config.toml
encoder_arch = "vit"
model = "masked image model"
dataset = "made-up road signs on poles"
train_examples = 61250
image_size = 40
crop_scale_min = 1
horizontal_flip = false
translate = 0.06
rotation_deg = 5
method = "mae"
mask_ratio = 0.75
loss = "mse"
encoder_norm = "layernorm"
encoder_norm_position = "pre"
encoder_activation = "gelu"
encoder_mlp_ratio = 2
encoder_head_dim = 16
encoder_fused_qkv = true
encoder_bias = "qkv"
encoder_qk_norm = false
encoder_parallel_block = false
encoder_inner_norm = false
encoder_drop_path = 0.15
encoder_patch_size = [4, 4]
encoder_layers = 10
encoder_width = 384
encoder_positions = "learned"
decoder_width = 256
norm_pix_loss = false
decoder_layers = 2
init = "trunc_normal_002"
residual_init = "none"
optimizer = "soap"
beta2 = 0.999
lr = 0.0026
beta1 = 0.95
shampoo_beta = 0.95
eps = 1e-08
precondition_frequency = 10
max_precond_dim = 1536
one_sided = true
adamw_lr_other_params = 0.0013
grad_clip = 1.0
ema_decay = 0.999
steps = 10100
batch_size = 384
epochs = 63.3
lr_schedule = "cosine"
final_lr_fraction = 0
warmup_steps = 500
weight_decay = 0.1
adamw_weight_decay_other_params = 0.01
Rows from block 9 of the encoder of a small masked image model, named by matrix and row number. Rows with one number belong to one neuron. Each number is 500 + 25 x the weight over its row's rms, rounded and kept within 0 to 999. All counts start at 0. Numbers have three digits each.
After each neuron's rows are labels from the 100 images, of 14848, where the neuron reaches its highest value: "lies over" is the class under the peak. Only what is clearly more common there than usual is listed. The data: made-up road signs on poles.
# fc1: MLP up (encoder.blocks.9.mlp.fc1.weight, 768x384), inputs 96-191
# fc2: MLP down (encoder.blocks.9.mlp.fc2.weight, 384x768, transposed), outputs 96-191

fc1.8:511480424488518453476494504484492461562528568517490495462455506468514469520528543473493507505511510504479544505484536536505517509505496481455483499510499467521461493486504486500493528525466498498478485526545492503512499486510509516502512457516442519485491494486516514511545548519509498479
fc2.8:523521536473476542495509492511532493377503485504511496510500487556446527483502486525501492491506462510517480488512470502505498513483533508485521476516494517480512496483510498512527504519534489521509483496470522458479519517495509505497476513500513496522502497495477500500459502466478505513
lies over: symbol

fc1.252:529482544505511511500502518508472519495470476537489526543555486494519525491506459502502494468499480542509481492515488501479475513492463518520531521503474520482522475509538498505497493511503516522509541485512485516520472490458501497496525553511538499509515484517522508507514456503512510519
fc2.252:482516503485507515526488502479520472648468534509473469496487494528505515490494504514503484493471505442495498485511491491487517469522534486511461522479499523536532504524464511484519502496517479479515496488533520481482499468543504486502495473454465477506506534467485514479482529496497483486
lies over: rim

fc1.492:521523566521530507490509505517509524451454441465467502515553487509537498500486480542489481500471479516471474475517483508472440506476490479498507534485495536497543489504559502523496473512474520495544518474503479497475485504463540499495512538493565476493487482518525483502507478491506515520
fc2.492:485491485499469514517468488465494499685515534528535473506509511503500550510494540486518500507521504478499491490495475506507543501529481561529474483494473513493495520510428495477515525484536492515474486492529494497506490474519502495530522505503453502479498522469492507498467486500482502496
lies over: rim

fc1.614:485511547494471469505501480491517521454487477477535509530517468492476514473531475533498494497490501509479481522495515498461502532513518528519499502521436508529508530494511502510494472502521482479508494522483499515543524538484503467522495514539510526499472527499520509480478448519532496528
fc2.614:542480499495484488503495531544451461559504456491458540510491497486528517551514506468466490520523499463515496479479497530461464461544494510513521526484500496461528483493476517503529498501519528547470526511494475498505462436535490509490528456477496494518496494523474513529490520489486472483
lies over: face; symbol

fc1.727:476487469490471447470465513488522463523508558472503513466425491457491482501515502469518499514528511473491476502512533511495516486518505530495510473546483503517478515491472496497487561498493481451514487536492496508477517478506496527510523444492446541506497499509489526492533558491519490460
fc2.727:505490467509517519503513521504495470443497481504469492493508505507498478511499479501484508496502516513465518519492519492494496479472521454536494516472516525526512506514503468516511504527506539500456494497537502500517522481499480473500509518506516492488533525491514495492491498510498493540
lies over: rim

fc1.173:493483426465507463473488497494487456574526575502484477462483519473459499507526514482505512508528517509518533507528511512500524496488483483476517462509521457504487489524495507481514517506516495488461468537494472520529516517525501527499514478530485492459471506522481540531529558522485493476
fc2.173:486492491485507491503501530515491491409491479526528551491503497530533510496506493503504495487513498477515485532477501474510501476496553487498490521505527513504475491453492468531487511502474516514519506495512535440473508472516533477488501511478498531516515493497528448477483504491489499517
lies over: symbol

fc1.203:499502585498522547512500510504499524458451458485480519496515489504554499520470527513477506511481484498486446501486428479473487487513481519515493537482499532469497518514529497519493491500488504456484530496512498488453487513482501505525509544487530480517512513501496476523472441467515513506
fc2.203:544520473524496511494517511513505519628525525512468460516525532502480501478486485536516493488518496520472502530532553508511523482481511456524523492484481503522504527481496512482487498493507500544508465482488515513499490454484509486462507501489463511473511508487509530447475518513511481533
lies over: rim

fc1.700:478480411463501469482481516488501470583518557511478505493443495483507503531515531490507490483526501498482524523486522522509518484502487515490520459527512494508456501479475514493506539491492489504476480528487497499499513496521479526510504465496452524479502502498470541493507543478524501477
fc2.700:530506508524504508505509521514491469374494483501494488497502510500474494492483473504523535472492489480500480505494519476494484484498543490487497538472514474538536494506515475513488507528487478511492499492525518502493486494515501465491502490486535492500534506483548496493509511510463498508
lies over: symbol

fc1.420:470499521522502556517514470489491504432465485496492516464560494482507528518501516489491470495496518482539496496489474521501459497484498484501483495488484521480527492542519479504510479474536529522529486484484467538479472539511481465475515545482493488520506509522490486491472451492519528488
fc2.420:529521498503477465525479538514491543612526447511534482502462489522478509510498495530496501470479496518500557488526498474511496494506475504523488506496519484500473511481483498484478524494505492508502497510497541488503495468471514535511471482538521532518474446499515479492515479550487492502
lies over: face

fc1.234:495534578526489511548494497510497538397476431488513505530550505530504498494483460527483471504462479518513484470491455503501475514495501509521496518491483528488526494513531506500486474503525518490532481463495488495496484497480502501485505526497524479502484500505511477506494445482501507511
fc2.234:485490500471504536487503511514509503703480518492499504504482471479518509492486538501493504516502502476484488479514515466482494512498490497499493499507482496511507510509468478512522498476509501494514515503496504511480514504501497483512493497503479512487498505504482503499484514515503516496
lies over: symbol

fc1.708:498515535531484554529515496508493508447455472522472526511519497511481482501511496530488497487474480520497482503477509507476477548468478539488494516481445517479517481484525514474531473479519507520511528496519472500514496496481510516479473522528553490479476453522532456503531444488495521556
fc2.708:515503521501489506498461514520516485558493508484526456459517491522522516483493500503498498510507485442484485451531462502486486474528515496528498515513513489526521528517526480473478509503503459538508471478478498508462478510500497465506527487486464501519501537486466515451484506521523468436
lies over: rim

fc1.440:494510589536500552501520487489502548433469453477527497518544493522538499491457491505501487514474505506507486491479454484495477489522485481529489514474487521482518506510501477500514464477515510503518501475498508504461510516479495500502502533483528459517523498510505462487476452495506536520
fc2.440:497528474485488488490490502508492479667522529531482512492511515488466467510515492499467516474510494532482491502513523487499490493458487509516525512516497480508502492493492511483462482480478512488517505502521500515506454472482486484482498496507510528481492526507512518482506497499492482500
lies over: face

fc1.177:484507527503520555470482490478542462535496513496490504517466498532473503512455544496463473511552495490483552529503465494481546496492485532484468533530517510508487519447478512486533506523502486484473509504465498458489505502513477538502505452502457525493533468487508493534532513464497519505
fc2.177:502509445490466490517499516509465517520506501503507479479512544474511485436510459436551518463478487523488495493487531497475493473506531459507530484486501513504458515521551477516472503498454514506510457507528481537486480502533488501505491518494490497494507507509475528474479519527486495491
lies over: symbol

fc1.180:496531547540523524492511511514481528461490455490494498500537512521487498485491479541438479534465528530526509491501497485471459490482465503494521524471506530494531496502499517551514478469518510523522518478495504505452505505489518490522525500510550458510505460506465447513494467511500520509
fc2.180:491458453470457481503496532491509491590522506515513482522508503502543500475495555480520530447537502516464508533490479506519529478512542493533530483502511507520476551516497467482472493495450520485519490527530472490518490477504476505492535544486478530468494532485543522494479486494466485528
lies over: symbol

fc1.63:480479468461503462457506502467525454574524577502492502499461513475494473482515522495540524500537514510492526509515513481522529494490488495487508464504532485503471498476481499499510535529511477504462502539517498518535506497515506511488512516495470493504514510494507506525515558498487486477
fc2.63:522501486558507524561487477516497507377467478531496522482486493534502533537497465505480477503472498488517489499519492512484499509486549492476505513535474489511486473505494491523494510495469500496523487470492523496468511522515480499517464460501521502488513502492491495479474527490542524508
lies over: symbol; face

fc1.582:499524588520486545534508487502500539394479448490504497526542495511506507477471488509473473503467481496516486480493456476502488516507491498518495521481480517488542499501509507514500464482525519465528493479489500497488492515502498487489500529490518480510497511499480482507477434488507502501
fc2.582:503509504484501462497494488493487508675492510505485510494488482524476498495507491522482536513512504526500501494496507493504481505487515513513505475509491495475495494518468502490515486512505516505499502510532481502534480487476504518488503507512477498513497486527525492493518525507492502517
lies over: symbol

fc1.533:508448415470491469476495512475496481581535575511502495475465486483467519524521511488498508481562486496485506511501535539508540514484470496473516507526518481505497502474453515483473509491484489504499493531520503515501527498514485493530510444507468507504500507477488543495540550501507502481
fc2.533:535526520499517486519492486517508440501475473505460495500487475503500498474475468487505507512467511490497501484514496484467477502520550496515469495509532528513501538505537477506551529517498486523520517483502506478497492446488473508497487538468495509480507525506502494521496511479480462507
lies over: symbol

fc1.345:505532598521493520558502488501498543382474419493511519531541496520499505494487483526483486512458489517532488473493465487514476527502506498514505513495492505487512487509515503513490465496517508480514493477492489499497487519492511494482505523485515477504487489506503470501490439486512501502
fc2.345:486493499496498514481501520509513501679482523505488504501503491500509500497487495492490508493506505482484480494507497488489511502508480494514486508503504515504507509509498491516509497492494499498519491500503509502480494503489516506513497509514488498481495501505492500501476509510493506496
lies over: face; symbol

fc1.13:509531573534488544514495493501473515392466440478508528512545511498508504505485470516494462504489480498505469466501478502499474494492486532510524522509462529480526487521511506502479463477514519462522493463471506518483495504477510488493498533474532493517510499532486491484478441488521518493
fc2.13:499490514497494477513510508507525515661523499492508478506491479517498497485484527497472515483501543507465493493498498490481513518502507459553452475523515489510489516475477475480509530521501508512510491511521520488500497512492517518515512486571511483475486511474534480501480483529501496517
lies over: face

fc1.280:488493452485533457473473544489490469537494528556480491515477503504515467492529489504544483509494505520501523471498502517558508481464483435486494490532535471529454464501494478488501513492483530518481501514509504519477476484505491506480516487521481513472521502480483507488512562506476460480
fc2.280:489514528497519553537508485511501498443455548491513520469466492514503535482489520469494534492508519454504478516520515467470517486543546545530474497479459462492521494517504507504504552541513472466510493484515499475493516521547512503485477515479469476513501520526485468473487522514539507476
lies over: symbol

fc1.647:493533580534493522529511502503481536416494448479522492530541505512501511501497489518493490488467488520516473500492488477482479520493503503506479510484462511487521503516501516517510469503509533500523492470509499513496505523488514494507510524507531476502485472493516478499462424508497520513
fc2.647:470471454470511481470513491505479500646488514501491524502522469492509486509490494480484506518538506485460524487479484525496482470518468501520528505513509514526516505497505489472477477459500483499494516531491489490510478487520471530489513493487502515520520512522484477503527539507510465498
lies over: rim

fc1.216:459523547499534502525486476492550499448472521519507476476521527537505509515456537485496504516510518509483452498517484513439539483513466495551472550519528540510520550480503499524492475537509498481520507516473501534511529548500531483488467528471507478501508508504491499497527469502493465523
fc2.216:489481478502464474542511499518443524593525489489500503519498503477498498464513508526538488472487501498521513492564468470530463508464539520522526467500509502484488505505513503513493478534486508453492470513513462505473486488548469506510525528484526515462486504476501492495466530496545490506
lies over: face; symbol

fc1.646:474508517487517503501489528489469488526505514505525529504546486497506501532479511534531531450497511516502531533514495508513479459510487490488493490473560492486493497562504511492498485470467506513506475489466498499512458489465486487511530503490507507449507475511513498514488467517493487464
fc2.646:480492467514483502490530516480478536612513488526462496522486503477497488509515543482484541518487512520506492516498478487492506509502505509511532474485493467502495477433485511498472525500510513489488507528504506509459498523503537526489488511491500497523481519503539509545490510498469494484
lies over: face

fc1.357:516504594545489531505474490467479520442484458482513517524548507514528515498468477513505498473483485500520490473492453495481470510502499512533499538453482530471529487503524499490501484492508516528516495467495500509507479520460494491485518554474517480523507498521517466511481448486518533525
fc2.357:476540482490516519501513506533509508702468510534475494494486486495477502485475515489515469497486500483491519493511505464494505490499462507499493495545490474515491486516480476520512485514519479490494531490531523489475494473532492509497479464508507504466507489491497496482491494504509470475
lies over: rim

fc1.699:470481499500494470511517485478482478536549511504505498472497518483504535508488515473498528533488483476502529499480489508446510479497498457495462506498536507462484495514476545536562477489539448443528487537461471479478476467500528535485480509518468529485500502480496472518524466498542469461
fc2.699:493487479504500528477550491499508510489498477492499484568452493501467425522515503523498507475503509507474491540489466479517481474525484508494540511496515508516493522470542463492469501492464493494483478545535510516553528546516502487531487477490522511512487499494520505530484525539430506510
lies over: face